Rows from block 3 of the text decoder, named by matrix and row number. Rows with one number belong to one attention dimension. Each number is 500 + 50 x the weight over its row's rms, rounded and kept within 0 to 999. All counts start at 0. Numbers have three digits each. After the name is the row's rms in percent of the matrix's.
# v: attention query, key and value (stacked) (decoder.blocks.3.attn.qkv.weight, 768x256, the v third), inputs 128-255
# proj: attention output (decoder.blocks.3.attn.proj.weight, 256x256, transposed), outputs 128-255
v.79 099:509460447481590492451517508478490494507507524546544601337479521529518422499539540516469498493525490549393550435498560468496385467481542541440463474422541522431404461537500483451466436533422519393424402464491582527518517471498500413482632466550489494473477503386483468563378449551496477553543569520490539535436543479442554558571534516491471517495543434510496514565582484441555517492482
proj.79 097:501591536523534485554446477478561453500624551470486493526460474437470580545469460519502448534504409433503507493459469493505485527501512609477378449511396569536516548506531535460570463455523501561432462549550451470508476477453418549614490496532551420531522519487439530557489521533508405434450446532556509517536569500561486497528532579496445535484481478476473509404467513625503532569437
v.80 105:459456462429536521484513531529576520490513457505373492419446428427450503482477497445504484480541530459551531511464453501454531612531514416536470550502487497577514585517545454498494566493494508414386451438455468537447442533493421484381564495488524522470562588528523460479534534499437540492479451487564547486583534548517451456485509381453433511506536620481478525510464515515473588571518
proj.80 102:603419449463419428511561468502526498605510615441526491464468473559537546506543508540460544444490555479476484568539493493554515460546510561542519532525483537531509465510438457464504481568456482590469504570500465558469503494510571588500454509497547478494457483456502578557472500550568549470441535541523483561515535417428510596408557479546533473661578389557497554582547555471459474464481
v.81 104:513525483453523506561506536478523488484438442471554456553495531520545411580507490505658542521421461468483474483513542458439496454472575483457539486489473582476490587517469493585496570478560474557558564437663483457520526445503532455502495562531501509472606489468566505437509558485547460492464530444381443383485497460516431565457528544451454592535488549526490587639554455465440455397482
proj.81 103:607335481494503549513556547492522547606491548476586540588505519505482490475441502469466403469454502472487475488420484476529531474421487446491461446515562506557520423437494522453463468430517452452466517546493482493550489552556493568463534497481548467403463537509503541497526400536439491541542455558546478496500529498520484437534476513519581478507399587538494543534484513593427552568589
v.82 097:429420495522477484518535439514500513469465486527466587459585486494586498534459522546582431454519472454475527487513421550519489502575436429511522563425441617541487465470412579463498562473490451483494526494474550464490570543625532488424513486510604509518435521504401549467538508534611524492562487545439514419494509485472519589511421495495488596514517534482479523544485457570424478482599
proj.82 093:544582427457479505448479468546520501489505498486460557496477431624431558472588566401414539549497424504519492470487570494461517534447568446547498474597477548520505522416466561569539456520423548524446530468477518470530562571579503510529530443534490574408552489459464463516549500511545476519545485565446510508538520479455500428502485523475579614427441499519547523502536533545490551524485
v.83 099:457498496562527446489405469506535540490525503499401480414478498538544611513496547413505431418501441417578523482503523482462429567388545477480484563543464568470540476527515511529438539574578568475569533509474496462591600446562527404530495524519507501537631390442497463507538549515505522479503546556456523482537489494500457530478504466492400474559532422474466470413400484565475432446548
proj.83 100:458490498619520533508586610553573436450484515510515461536524495445472518559526494561537414603548490528475506470427432399465564491498470541533477401512445518558470571452452488437534454451511501607447603422568468531576505411466549583535447475419500508476455505511461463494486477474548491505495463527529635534485522513522505555445567423575523496469491504442413565545522524521459418491434
v.84 094:490515521538480447543431497588590521550514490468515413455483495478503608534466456503459519550496536537461469560577617542540491490572404505436457472492497547514484508461544452520554470549480522441464536419541440430572506532508515486490573456519450529498604390550499508471482488556467518526434549550582521414583588450439469477574489451495515498536417485464522452634486436558460433541494
proj.84 095:561374468482458528478498529474506462510442539497493564485559567474517473482526504528484533455480540596486477508546498426539521498462500439544540495396495510557504611495494571551502514461495463549410453531492507540487516420521425517463489535625428536588470485398455660577409473497611451450570499427433441521522397557473594396445423566493482511476446378548489578425472504468612538472463
v.85 093:446488564451473552398471552484552468572423569515498513565525438485447534466521412519480547583490512491439474486454437519533567605560466523538544598583559421477544414420507531477493507518523465349501537503470499479497467491626463549466502470518585494494427501587467555461413442526511504458511513510476554476483462424465488503476499526387538568480553498419645544536419542512590475496432
proj.85 094:543534489473471505488522487604387484559518509492537518509529515521461501501488537562564528446488546443594547527490502518527500475440492492482468528371437528465510581552497457501537514449359579541510479502457522468398529531524530444572546423499394509454560465374412489554514469514567457531524543531433513465541566598611521504508487472543513492477578426472468406517516465539470461439605
v.86 091:449536599451461595486496522451570524655524515502564570495479556477497501453394507470589483482471500490462559472532536431497541482448463463549584519516466446474463583493579556558569535454523505553473474574542549520537505495516532486442551476588512518551454572552494400548531661568522377502465570532590488545504512579416473466493427550622565551524498558517385480544582495452510526456473
proj.86 092:590462486498592494609532431490493513461481466566522495489486404516485505442468515497474618535527527595516502511535498466513476499468521470553589598579411483518505415408497494616518528431503443494481419469403526445500488485442430500434549463526476523466439364558514493598498544544385511479459414442382478483439549617466501486548506438461534518570507508495452479539550494473569468484539
v.87 101:506498477459490589466463479479580487514531439550479564464544365457507511551508520507351509492510496466409515487554501490530560603535577521524514509578405604489471543476475593477594508412507407523470532468520555549508516495444569400583490537412480435494554561566468537481481524511512518595517452399504503621491337529435539489440463570480498559507555531514493494515508519477416485468447
proj.87 099:521539608506523462518485523485546397519468603400473538533412464466468418492587420532505579441419491447527570493439550510423476539404497435545506465404516531511505435504435519565516504510524515576544473483452520435547477504490434543457543486529400489534499412500496516441536490555489536460522536513475474515531571504429364507556564497573499442561510538485483434609554628389554486527564
v.88 087:496454496457567505523536527483421538582498574510571450452466429550501534483488502468526481507487583537444426551531514443526532484417545601553457483495400618465427516503442548458504475385518451530570471547558451586476560557482573415537496568514465543438484533495494539492376515470488556481535563465486438540531522463435523444476473506448470421398521523542523435435509488505475470522541
proj.88 088:521422495452578443484483504474586459423533489466366547568471507441437533513556530460472499472475507520526498478588379486485457485568480485452570516465505506492576577484550487470546461550543491515593559464455446487536501490520455514384494603475407492558502477548471473588469382449456463527529474507454477490511433591506490519510531517510552497476551463419470518514468545479491502513608
v.89 095:503477490401437560467419512454489420521479430430486568516471503498469508541464476530548557577503548464541493620507541572560422526564484519449439615513565481483468564581417494485531536548425456478462488506537567502535471552486493496524554473592544490456534496517495641511424501475429556455467508477536469461455457532554510541502522454607482519532434536517526498438497512512527435433480
proj.89 092:551466483400419413529559499578537593634449414546602458434485508479518438581467415488604551520485494500464464548469499551532523485492499490557493541395457492600480480499498516559451543462550530527430483508436531469463480492521461516449454484490523619471448467485543489501544521528556523575434512455489461477609509406542475451475379489442557486463496439534475560531478563554511510443524
v.90 099:522454457556474521485487443539513486428483538533560526462464379478440532540570524527506521508522546486539679478504543590545536440574474489443484486410480429525565469510587483527460477464462522594513564518552428527463499447538502535509478433520559595479467480533483546555616409476519445504437447468522525528525450515466459601496531492444579536536521442482490529527581473453519413450594
proj.90 096:523565604481470539486436470436517509633593501512513487477490596470542426435436556527505542473464534447517424450617544567362471510502548622545426476474438516479431505439497549496499489528518412480397441487561528540562493546511493477524469477539509506494604544490472464540597475567505509474537505471485517490476545516434571419534456567493417505559432530585613454393477486478486551448469
v.91 092:393538477528389570538449525480558508476594480438345500463515444420534534512510477480516554447416517494485512423425474423537379589445449511501495472615547511452536532443507536522487552607552352475515427487487601554479430480527522473477435540512481498458400497438596474613545459494523493481468596507498499533470570455526607532440492437458433437429458531454528533472482528525491491515407
proj.91 090:549589504505504428518460481602444431390435414509515476478535527555494523466456489539564477472511485524413512544428427569495505496474526544487491491484503517492469509535537471496485526552485467491453422462550501561451558469461565412562475448480458545494425463572492466462529557469495418503447522482518579560532411418467463556460490571492417478539602629522495406602489443502544553449501
v.92 100:503508430473480534555457461555565445542626494507455459500415507450519546583503525490462502548529482587505462566532538514543533482501497456451564462540560552400390538588584506465446522505541442535483500465551617506531540403517443437476513433474463485487498421468506581595557565426540369499413437454508399515519475500470573536499423414434539454532465509481440497539488421541463503499486
proj.92 096:557469516516431510416425435453453505417500479488537582509519465491374482430495408529516532470468518477504516462539419455496590512445496536451481517452554522492541436384528523575536392532517405598533415558515490602396498586528478514481489507634378510592519518492511529525479523499550462460505484475480594450508537451485463514495445565493417523530576529429529599487507541497520590504434
v.93 101:570520466532400508489492404506509499600456488500528520484531527534463519506552473455466528443512562477438502472524529551497422562585431523497530513545566467467576516506420532470460452450443526667534406608541463515445512546474514522500439529523534575568521498485527432536566567460470460414508496534473475578470515512545401437449566478473544525469428521481540498436522427471439489503542
proj.93 105:488492571528546510517365514422457575488472457555599420491478481533523439541521574564491551513539406544469456459497513547417486486497549457434394565477450509483480479502404439434491508452510509469523582391495530505461534415449478452479475472515560500498429411516483483498416496525528554440509506343488496504506506545507482552461460375454536471579515386465501429476503482503584481485563
v.94 097:497470445524548518445508498458537600491535522463488501457511515514505457465504536472439417456460520616509497572525510540499483532514461515453422505485510525511442532579593463491518584515608502512521466520494382523498555488616524628383439474445549487603596450436512566524447400489503396545477509440528495479452472498522511493613513526474477520513481402423506490463530532570404488556477
proj.94 092:502470511478490573542533547466511547475538454496496581554551469479548525530524498548537487523449460499511499510520512431501604588564542544521517482391495535500482634467465533544461427539446439491410559549531500526500501502636575507423463381537545435557457490418433516533478448496514566502624491461420512449518481493484526476486588449389413477481465527491575578433525441482512461445533
v.95 097:505533545461555450553596443571441585511566594598429437499431522479574599448441552504525479499514537351585567461448514449495534598490543493488467548487496557532550524539496557511511545452541491454469434519372475490496468545494489522486452507436502500470548438421507473492412388432438605555492458510395559499551468492518618493506434407510522464506552498449514491488494481448679410504455
proj.95 098:484464429490468524463561568408522391485544567489447547524406506580475519514472427514472445485478404547467517543547535543564514573579469490491494519455566593474375517459500463490466492491520542516588563519496569549473528525470498500464547536521563536495469479584503499475524498503537437527492537477554587522442497567515477468464569529497434507488546542546481542513591563575507436477477
v.96 091:519573478529554537502529488450514546486448403519527498537542472540475527475583544433482490521614477521517491504446522543496490488555531586539510603489507663558469583468565565459494538558532507466550465571543463526547526511445555532534489484585404442547555467592473483533465505457497568430525517557457432532500440371509498501566492510446497438599571415448480506490509477581511513361475
proj.96 097:573461468464538497530512524529508412449455466424445484502443460522546536515501510494523490479471419406534515409467487445509514541458515367542438526509564570454543470585427492522532537595497590503421521453468465455535479513513476487526505471516442465475509524518493458546495413448546521491527452640504545547442478522503488473428480597410477513525457501529455500458478472503452529518418
v.97 099:499416461490469495506527554490386447569469450560501472581491538502441465465482533544503461401464473484582510436552427443506510488473533441486530527536484455416459495464517403519507569598507489446410557483523510476478500508453445509565504505509483613582472464491413537509479564506510438544515371458526518434548524626572471468441563453439545545536470492487594520538516493511601483548491
proj.97 105:476481504510396535462462425444451522458562478464555546553561500522425560577556587402439513522513494466466535503502496543560575574552426484582421446512435376521510428462468510525419519527538514534490505438450525519589452531547497497461493609454540572418388557521428492529558443604440457514477548501503450427526490545509503575541544481495475455436471543415528491489584539507503440383443
v.98 105:505498549500556493502436435527533491519495466412490467452582583581528496526623539479451539535439466425492538437576523545536479452468444483445456446456438413487515501493514554541524400501553451512455534530464566416489440481449479488522523552426469397460550496535497481444532498404508515507511522521491503486545560432594500479515491448497474441508518518515622470562539498598511514570557
proj.98 101:563441403535458482455441469454518402518452458454500435529496508512535480422476528559566560518483498532512425513508502416619490425400405489400411478469487518551429529530489532500448491458495513536525444504440523414450558572553530544519453465580517548466463474559458498579520529436462595559462506535427497493433544531482553459490592444508531455529494541428524481490607503434581555442516
v.99 096:434529398444479560517477474588458447518440519487437542491527497389492462502550405508502619439410412494387480494579465488549469489512502489532510463497545501403413405524516502419490565488563497425459540445461505366487585515532523453462541570547459488509465502487465594512519482485465498538410474458559457544455469448433459530571513514406578626514477516522400535579457496557481577578456
proj.99 093:512500503471475514594458519480537547507597531499447520481402514580499567505502556568465453425544500522578544431511530442531552507450527553484463526408538464572490533480448419564493514561448475483451567568545524564501538517507474525531595449520521598495526511533475480419486462544491537487531546443522488469477491553429614502459645455568539491484475485605539497445566402515481466394574
v.100 103:495456452414491396483540469472552510494561490576475493461457515503591518555465455554428507428448512480462439474602492560516526541439466452530551430595546493493602580517519509476418520525444464563464477519517500390514524425600539429503529425512384549455412576480563471466514430467589491474529543494443580420469532520493492467523567420457453457485588486461455501541523507512398373477511
proj.100 100:486540518540465457489477538519507527538546572462462475539530506440412508475459488385488512551547456555529443533440489547401505464621486469517464574514527475436499540501418417485476586548505366435562430521481533536540485486560415598521517478481500498447563500449429544537469477506543487439540517485538499508462542462456556544460451483529517424413545578531546521513479450462470519520487
v.101 095:485522482513445447491437475509469525518480523518495498526537459566456424523504585538528458482442574508414483520469499531359519463486533536533454492537531551583555452562416546617550531410539522612466451562442517556486563403410506542498521494531432489553515463592512418519497556394517537497554548615533466411429498577533479410518478529442485485506579455481470476484525480494457548596514
proj.101 096:502495530499507443510501486571531456479498514569430570486495507537511459454579489433519376454474473447470455514524519381532635536534495462430503431530513489576565513530549571495496533519467547579456529497433412516598531488608528634454487514504564464490534567459523507610522406515453486567522494528430451621471485402507499523414403426525498538493472499472485481524481557422447558483606
v.102 088:462511459529509477512456516493466551505493444469463478469400417479526505486543431494506465500527622579502476514523485532517506577474470448539519534535404538497475491490485480483520546483431523470395485559587487536476519499457547558453379518542574588426461489531573465542538460530577481489430528473541488526491436519495502498502496481480549448451458542509502497495463605542405556579482
proj.102 087:375524544454539491469406551501533519585557627496549433484563478507473541440480520451541580482454510481482444404504575510497533555495517489500589476486458558422535521517558521517487449503444449519536559481473503502465437538541441409549580467526524542557480627439462550451441436467492522437543518494415411555478449456546448424561467502421459536558462473522365459542548441457443517456488
v.103 097:526558562527382578543584507520424459504524439585477498515433557484571515468468478542561485463574518516421537421481599528498545547523494406483454586540515510481405609563485544525511479493489497573570531601512488442567515462417533375446419492532408544450503453430454470503428583496447570565425521488546446503425480526485469513499408449480541528472510480393492524510476475511440478464439
proj.103 099:448510473423614416494497502437473546571575556396578553536471471501491614480559469495448512511575545519489502465503480487489507583474446500594494531579466507557582549462489452526430506554588482543503413432612544479467467501548504467518526446550532510502484536531490428481488512540424480539519499469473523556395611595552427507522427464475395548549518413586424476538504525558507452466572
v.104 102:504459458544605566452463526531526463557527496562524521517427479381487496407508514482468459511442500557513546449525503521571441572432470508513469425397504548550498555571579438411502484523458505515603407447508505470552557458549455572555602490570533509526493454496529468510442543471496472466559524423495573475475531469569406583542559494497555563440521475607482473544452523509459487506455
proj.104 096:489544491388492521525502469471470433482474553441473450391503546472492506420492567519555553550561480535516439592436455571407610514479578465556568452467481493512430473446427509505527446470519545456477510544496517479449548521524539515464477531407455533584486473440473528498578437465430484481518536583522451586519471535414501543482489569479510540502561511491519458458521501571547482504426
v.105 090:582559456620482525384490488556489556511478532577484527500520569402469537545564510532472550489507507418485495444535522479563541501559500508421525525532465514463452478497452537449560509457533485513493437418524535462526580504497557561543492540640559552551497453466462472450401439520515477539477423519471520572447505540434433456464551492560496431428511438444515578462548465577509483585501
proj.105 091:375460537476553477558541420486485547557510510523555496542517498494454564447551480481355394526632452459509547379501570403505501541562469518528569482455586499465488430488509509562532540494520478525499498498472393434482520444525586508382476468484540498421534605475463579449499419423475461409449493468542501457518441469433419426498498482476459498449495543487524474455601526514469513441496
v.106 090:433505443550436609490450526408503455511440474531557423422539439487510529470512476557495439442496485504431514453418455433522544467461437579488409482512484602537542515543514475543507472570588465485420510538565513559502505420491535478565475559547486430532516476593505409486521450421510458570489432473571512534488415442578550544531508506572488497523467453560431525538531448540543423452519
proj.106 097:544429461503509474516481423573515470444426532397502515555519388510476489505473504566555511574488504501569493483477587443493471501481558488459515517550543543516498449406435536511461407482470617568412549537423522521491547515462517571501516510485488532516449653441591456593553478606486485506440511551414431462479492492438453542527571487480519423447525531477558478465367625447549536524398
v.107 096:563471582468532441497485483466528551478440463497509370543470569539477460564516479521486492460563496549456524453485464527500607477484541429488572463539535432488636511527529463596519473554478446540507454524503510553526484574498422487467443446518494444513490578522411538624487499495533487416521503448521523474454474504412556454478454656547561549482549469448491486510525554490456540412467
proj.107 100:479544508520435469500427433429438537524577463502563473521435559536474480448505475480528478537513570469505608553461512539549483559501455386454453581473543454465445474478590601519533536489486516546514576455491604496550457501566533360576428507512502520431503495528449567448493597442480472525407502527499419443473510472517448456531578523434408477571539526394440477493487441565526532582542
v.108 099:393467487558509353469458502433483501518523516428543509473479587452505523441488524513575587500459523503459421577386500499508517464555516578592496559504526434505625485594604492550537453414543547448437472523522458525483452465498473487522419479429476453482485446465563505533490582549548506509432508424512475548563522483595532482419598473561520459463532474448593458504473495468520586587509
proj.108 101:471596522539444490546427404496487509451483483590471529532609489515431515440489551582458432470506524539541463540503480519523490593499485529521552418491427501518529426504533498423466377507435441575460489429549549474514514560570467435461588464579511439549496502529516484428467529506410418490553432599577529463432463429507502525546508537535521549534580476468483409526516450571457407405552
v.109 110:442499468577603438431475443524544479535554512451536470555506522508498495538467524451462530524586477510470549552630551531592464527441487549413533489452442477544629584493487520474472463430501517486495483607491528495426544521549509555565447531457476500499520445489508474544531596426570577508574532593457550486495517461487546472439528383484472497447441536541552451467510543484513476511541
proj.109 100:514612559524524506530453464476574496526480428518587460470494550472457532426598555502505471469464411590455500496475519499534429433453565541489407445506502545467469519557499465528494454526545470564532454565532508429437507445517483413505438446590439564534530489468430532499588507447488485484469513423558505495519435487548509500517407439468532495575486634425557422566491403515505632504519
v.110 091:536559520501416499433556476549535478465420396479543567562632449567512503498436566660492441512543524423544497551412452472542507450510556406466602471533584481472487632520519559545507539449511550546545428461440459545496432446498387499472485477566537552636517518459486520449510478410513449449597506495587461501526561458525428524486507528510536486567544415536473471482477432529537439512474
proj.110 096:458479406472484546515452455394445509491404393465461529441404525489580397562494420497448479508613534517485588524535522492427585630562493474585562438534501590493523441595483543495575557503464496405546507567392425505396510439442534522499553503455496436490484528463520459537451430501526513503368461516479526481573504485508477527423496493580424480508471456524467467442515577508525492503587
v.111 102:457497523532445491486425513394556575508471476431511521510503481409594462494614529503486495415457584535458580467431548510536567427485483505413537510545595439538481446492494600483544559503450504501487527463530511482557457532435472501530578517467522456532504402503552432453400605459556474480538443597462483439472534494507547504420593473523495518517482488475476468588471525447538449509586
proj.111 096:509544430518420527476491494556517456519527590571549606530559506512489487489454546495651462514474503478407391460569558457487470477521439418421517534478398504489590559509470450514421453461536392544512450461417492475435599555517568506513434501492500518455467546583450538529432446571450533549594562437554469550450459449538446534397456451405426520463472466460433514461571485467388465552473
v.112 105:496625513485489501568483446512482469424545508574564519614440468514471462412500550538486458478464376582479562470532571501576375526437529578466439470470379423489480533460491515543500441500546538416409583596502578499469548516514508460560497503419467509527562519515507422586390478396465511499444462575554550436511555538573515438460523552455528501502410500436493469599555520437513496545481
proj.112 108:634550475457594524595460516446505519558443447419468603521570495544612427577530511434545541459497460417370471553518479425480496475508539510613492441444465558580516464506481550524414508523433539527500438525510453479542479497475534537582478587522573443439485577453555446459484499546597497497552421488492444472432496501536519503485482518433557512479487546480526467471460512532505449469528
v.113 096:505542508438565441586477564588467448448576477465501462473473511558478359518521432463411587435509528524420473440547446559530373505432384526457557540423534553470471492513511470376496503516448550495484513521563454511573472466542498574471532438437545502496427521522532514481476499550540452609504388560505624465564466503473493503520506465457512433463517465545434563487576545413529561525503
proj.113 098:566504530516446542481557492496568521472461540517545443515523472488556509497438540480523494530425476441392474475483543519516482520559512472502478493439476537461427493493432535564507574499529448482518419456429592526503553447484487471592434478545508560429605507509550465420493607519520521455538573517444437484490500473480588489453433434584585541443499486497483526547572491414449479480501
v.114 107:450469453433547545497501451548483453455498424497570503417511521485381501471477520492413509533616537600549371516521532506420473467525455499504601578463489564567464469501455480494473479502459507537495568594547479500518512524484514532424446502447429421486490575436395496551500496471515459525490520459382523485463516505503519492502443605511471441456467455515536462479509501555378585524557
proj.114 099:615530450536526500436513560475468591390432545434494470481481422522519449457530475596553485439470607439442566480513463477556511557470493459459469479513595534564569489521460576484542501487382543539552568529436420437500448544527502456524523546501485575489560542455520476516495501438551528509578507485449553467511445487545531544572517443556547496468553604501431590567594479543444514521507
v.115 098:524502525503482486582474451461459394497509437486415495439472518366577426511509628618567529457586539446467537513465500542567592509559499532517445469417543575536564554601460580429520530429504543610446514414448465549408453452483436485483491446541575403495470641466439465534491598518539516480500487501450590437563462484481539479473517486435525475452552463418504534480483463560410408578523
proj.115 097:463515380490519434425473373437534491398492545524474473539432492489481490474436532429429552520518493454539472536458427553508557485460532402510548500478521499353562452422498465497454480483574396453548522397504548467581555558541457531488595490552374483477501546572524409460533481501528420456487488516472463513489523417480524457466494498405431564401576447491567501488523535475531516594565
v.116 100:452506530517578422474524395640440476414507503498546522466432468534430507501531509493491589482496517516511498576503527538415522481466469471530516442476471500608471484469421451445485431441465517541619427494459522506569468529541527435449579508541479473434459423416513506525553492456480532495569556502482534560477496518418456519489456518370562412442495522552494425475549512489445565611431
proj.116 102:526580501527510482546511443431388526580514515526502431599473632494478497407594372474546388518440520516487556527530486505473471540513463535385524580624585487527505507525516497535496548493511474448456478437480560500513514483523515632504432454478560521516571546544616471448483532487473472430502468447505442505593594501465530530548427508537480437502468512474523556547471549452441477498470
v.117 100:420483550442489499448411562602446533472563480486510506569504515400613487441510471506545388413506490530455581454546516584519522611488460526493503500493509436419475525359551516457499413467487508417496426466497542370561505526604498501399423559493521553475546469451433578514418426520503488489488593607487523465535493503456497493455463436393517625545557503566437470564443607542546465565525
proj.117 091:503559425476534417476558507501464458558472583498550487599585429475408566457538493470470366446410493527524399500452576517520442489448472424471458538440504455477460536523495453532487500475488406515520595489549447502425439464430538542534434533526568487472439502509443479586559589504434498491528488499509442593540554520485559523530489493456474429561466537498605549425511420445557466467563
v.118 091:428500441418487587487470583454403489463554551438542544448527542543469461575472497538502426520558458491436567454505423515464454548495545404448564583432481458507617493512414460411469477529554509553463538492512521491557495476494546438518474506442438502510546561594612582512525516439554509501544542432460455472497495560549460492560490527453473488583557465592500533488458526512511467516530
proj.118 099:519399485544494492366508540477535428471456525447483456557539446541529419481463504438496468521446508472537413523429436479532576506539464542545494405505579505465543455499465467479503483517435481539479382540518429668467467518603504580488490549545488514560493431490557430591524454383578548479515459510490538553546546486436584574538492517547540526497493582442568488537543529477457547487542
v.119 103:534509442457530557503482489482446380530466582494526454495617561546516529556455455497562449496596488438546553410535557483470533478521559463597497539531467472512477443514495432410554590436536395544507452551488468551491484490489433428512510463436415504503484418505544392457495577460443394534429438497579573507464482530500524476458546562478553457520484419546481417619483517527539485519547
proj.119 109:515548519542499452569485467438441476563486513509513571518455548514481488438417497470514534553478475535531610558506429576581542551593440495499584383451427465517479478429567493509535511481502492465562437499453485524467428576551669510478537488509537498526426505468543543480450481520521505677465527487492534546539459469595524588568500505554469443543503510468537451481583498576504579419488
v.120 101:428550540469471451464428518483402508479520435437509452575527476497554498510524472461563459557512566539475516499544465431489461514534550587588535460523476544538676510474527451524561529496554475445457505539512512469545540506589449520505461379532454394583530496582599440563490516433575415532513506537439483555425407492466435473512482505491447449522492477508435595514438547500558524482499
proj.120 106:482556632528544472516465501436572436586418559564551536479381530568466429556504538565515464505435492565533532468407491515566522570596550458538480480532476546439485475420495487589499463472439541462428501538543475474554424481479447468537469522513593487505480519526457508456526467497462502532502580530558478471507487496591458583509515478457497512470494573460515500540317499448447528506504
v.121 107:493533503467530452531490404469602559555476554437475443464392542520530571632501534507453448557553516495501491489490499564507518464497478546537448450419546407545535642550617530526468435588485526513580452426487405515422435511572480569444542469411510473513562485589538465466545472451480464491571468476528591427524507486496478511556526451515511462441504513445518483471484502532536491454472
proj.121 102:482509414517559512492522559510548501422333487496557466531555496529488433448477495416531565443433595553452519536464414508526521583521491476410478643509471501519489448483573524560444525508478524476488479511417552535502386436512491436514455446465458534496474563430530502424530492474495522488503430593601380513545480549614464431515433547449502427421531471517421516489495451441463513516425
v.122 092:533511444460465535460526573403430545397522506426487545490469577504494421470468520554569624554497517473476429488534447432468432493415465525373505555422532530445459483469544408579496478454526498553520534471451552513515509511492531392530465481454444596445572597522548483502495449578473521506461504431539518525498483517526492510537465493477528490554446458496460480517549453475523466546430
proj.122 102:506540557457535553442600490479480600500501509457494524528599506483538538408481583488487496449599462501484459543477526444476483488554523513628452505515467440544471536538466519473547540587438615468529472436560529524487406514558556602464510535457611388475504524372550444556401523422549463427529516516485489494434585537540546488555487554568588493473500471473485526480546548625518421479589
v.123 097:589472479581554554452497603573454490522454478486566419564502569546454473519513510395507581581512497533455488400390530490519597491532489410545544438473539512501456560590511436570528556543495457591478554449576521494441584453501501580513482498568445481469447511464499490534508501530514537507514507550559516520375454542527485529537517422521497496474495560529426482522508467417502530501402
proj.123 105:471572459466472499549473414534496516573549531596543453472428462488477559523508494525495528552521471420549388494519554482576510613477540520458430499546525514590511500524509537542508435526511544547539444587571553552484541584511531457445512450424512476627500482399517492407482489519437443493472427469465474426585449501535516604422571540568542549494384420486496530552527469558535520444488
v.124 093:546609560409511486411557537618509453481533470528607555549459466522430537527358565488527462476512505463531442495427480322505508520485512453442510512484488518449488525475449426558417449521499532506486484527468534542504557365504459476499513511459557571569515479489487446467494519424426536503546537463526447504529500527553535473462499448498528453503456507595521514499484467616487411520442
proj.124 093:442516571563562483498460553456465505597516458509577379431588515540536413461604574513512459570539537481520538554513566493360551521462431557525513427515436375592567503534518555477545505598486524574650508506500370505520428488526472555476583509514463494479492479454557528550455528563511451572571479507495519423534533520435497522545502524514531475409478509456539530501513579382483580550487
v.125 105:584549519532527552420413497513572481569444541487517441517554551567552598598402476455497464469528442461521479500517535555558512462526546588511468446522507542448503514551366522439553459447513500521497387507446572540547494511514519478407437637609517495595585474508460503424580479471446527519548455504496420467554528461476554401473526479481543448498475493491539406501578561568510534535527
proj.125 103:477462454539580429518471584457531601512461438527506465496474430475547537429540491595450486554427493421568529410467585542476523522404476510423564493486519446484525443470567532436502474469462473576454484603539457479536505538454574567453452476435531388511485551490567571573443414511569461567471410418485528606550492370518506430536491515507461534518418533422512509483452452516519566471492
v.126 109:492537572535447561571475368455609494401482536530486449532427500441495559562419443478495451509566486558539531486402587474493411522515436451519516463528462453504563589494521473491519509446409471496503521497483563500471466485471440508558502487523472449470540526504452532504454527486525450533439508485448539485497562495467425457417521409438528619526581609523376477569552501429458425519487
proj.126 110:551575465429449448545510472615490467568508486493595556472451521526478457515526395577561533568480412451468523581492428472494472519433496455509584515571481572467561520468539507577514511542610444523529436500367427501508472601470559419575484439417475514492441452547452440399486546420467543473595540594525501533491489521578455481455438436467480538506541412530534477527462515453488530541462
v.127 088:497493457493433603482463512416469563554427406458542566479493459535511507420566461445535547535560486490448559557511470527532489446496519497579476574475547502461538498414562486500478530566568543529512484479418474507411444495419445574394514546497548498530576583497426595487518547537539478513527497475513461564524492472494489466407372495487564550523441607557409390531453498527437494499451
proj.127 088:453556455545414514443530514485493519428540526480472467524418421475538522437501542491539541469467571527513531455491437570487524440469475553499469538538489487525547530586507546526515600598471637456452534506397527554452545490467493499504496487501395481557482473574500469606521422473573568501509455485520523488489490547485515507694543493458486501559508431580493496501554597502499473583515
v.128 103:442515447491518514498517420466534547477465473524490424456529441496380402568439447430548552403508489487448521452461472463500471460512453467529462510483523454559528473516508523460577502548477486510494524572520495451418496431513488463414486532471322601446533414496512502587574438515551434519532481442556473443557407526534457538585513418527401505451549468572489537502484513564592454548528
proj.128 104:491428529452470506459484488594526473506575474459533546508444564455529578497491420487557525565447472425600496474600476562533506466393472497491472507503518575435475493479487452508488479511483423519556431547516471540475381481434503556512424509556494467564541483454465400551458571427458501430602549478477499589469419512439521473511539588474499516375483587515523523427433465495526524582516
v.129 109:446562557533517576477499452448504545479415560589510522476527419499521522481470459465557432506436527504517613473503538536508527453465591521437401413574478500493445514526465533542557553573496432515542522604401501491484527435541459566536519597508452461391516465507483546583468447420542521496475482439578463495508512504558573457515484483543493497549499578517479491464522508449586540418472
proj.129 111:506418514477476513529512460505523476530476520438473433541448549558495507475520435526621504480434519537498402542480517570369506504524377474528430493361486503477477470508545512568513512506457557550579490491487469466442512525531538450509517455501455602614554524517461461435550549462475518599451514471495451440416438610431565542504496414562461502405530578493435434476519476496468465493618
v.130 099:541554479538504545558454506454519468517587514534445479532542452491498579511546514457445491482507492492558437529538557461518496486513473484543587500565437463486443464452552408541422519386499373465492501531416498389514437513566528427497481492509474595559521551482437503489464498558555505553528505596497550456361423517420581527472574586431576450513524594456450483465510558568570499464535
proj.130 095:511640559493565464467492532637531422492490408489440521479415459464543420552392538523611474552413528554556430468490542472525582542418505524448528522491497527486445476552452671416479498591488598489451422544518488512559554433483560499466465476572562453479503561547550462468444573439476489540497547494493528512603519469499517498493429505582459454488492478504583444515530496515581450481463
v.131 101:573575470409563542528518549402487528542445580597481528531501570442462424535432451478511470433485543543586545521568462518498442566535544519406473590585455496442474499545484471543464440511451538531373515547497478419547480432405437509414488562481460520462518447460430511444408552458519460437409526512506471600495589553523522571487464426434457467426519507522508530502490553484597522466494
proj.131 103:509385547511440428530456594514491491387545409378456598518527488553523496476458502530446424417575459502560567528478553471530522414448486501549525538501370469600451538423496532489520520492555482358578497482458516513535512638545479415569508545426491502563539549558576554520463581464494532558542442492474506498515490558463520471586472534440556444442515502516530566493428434518456485448482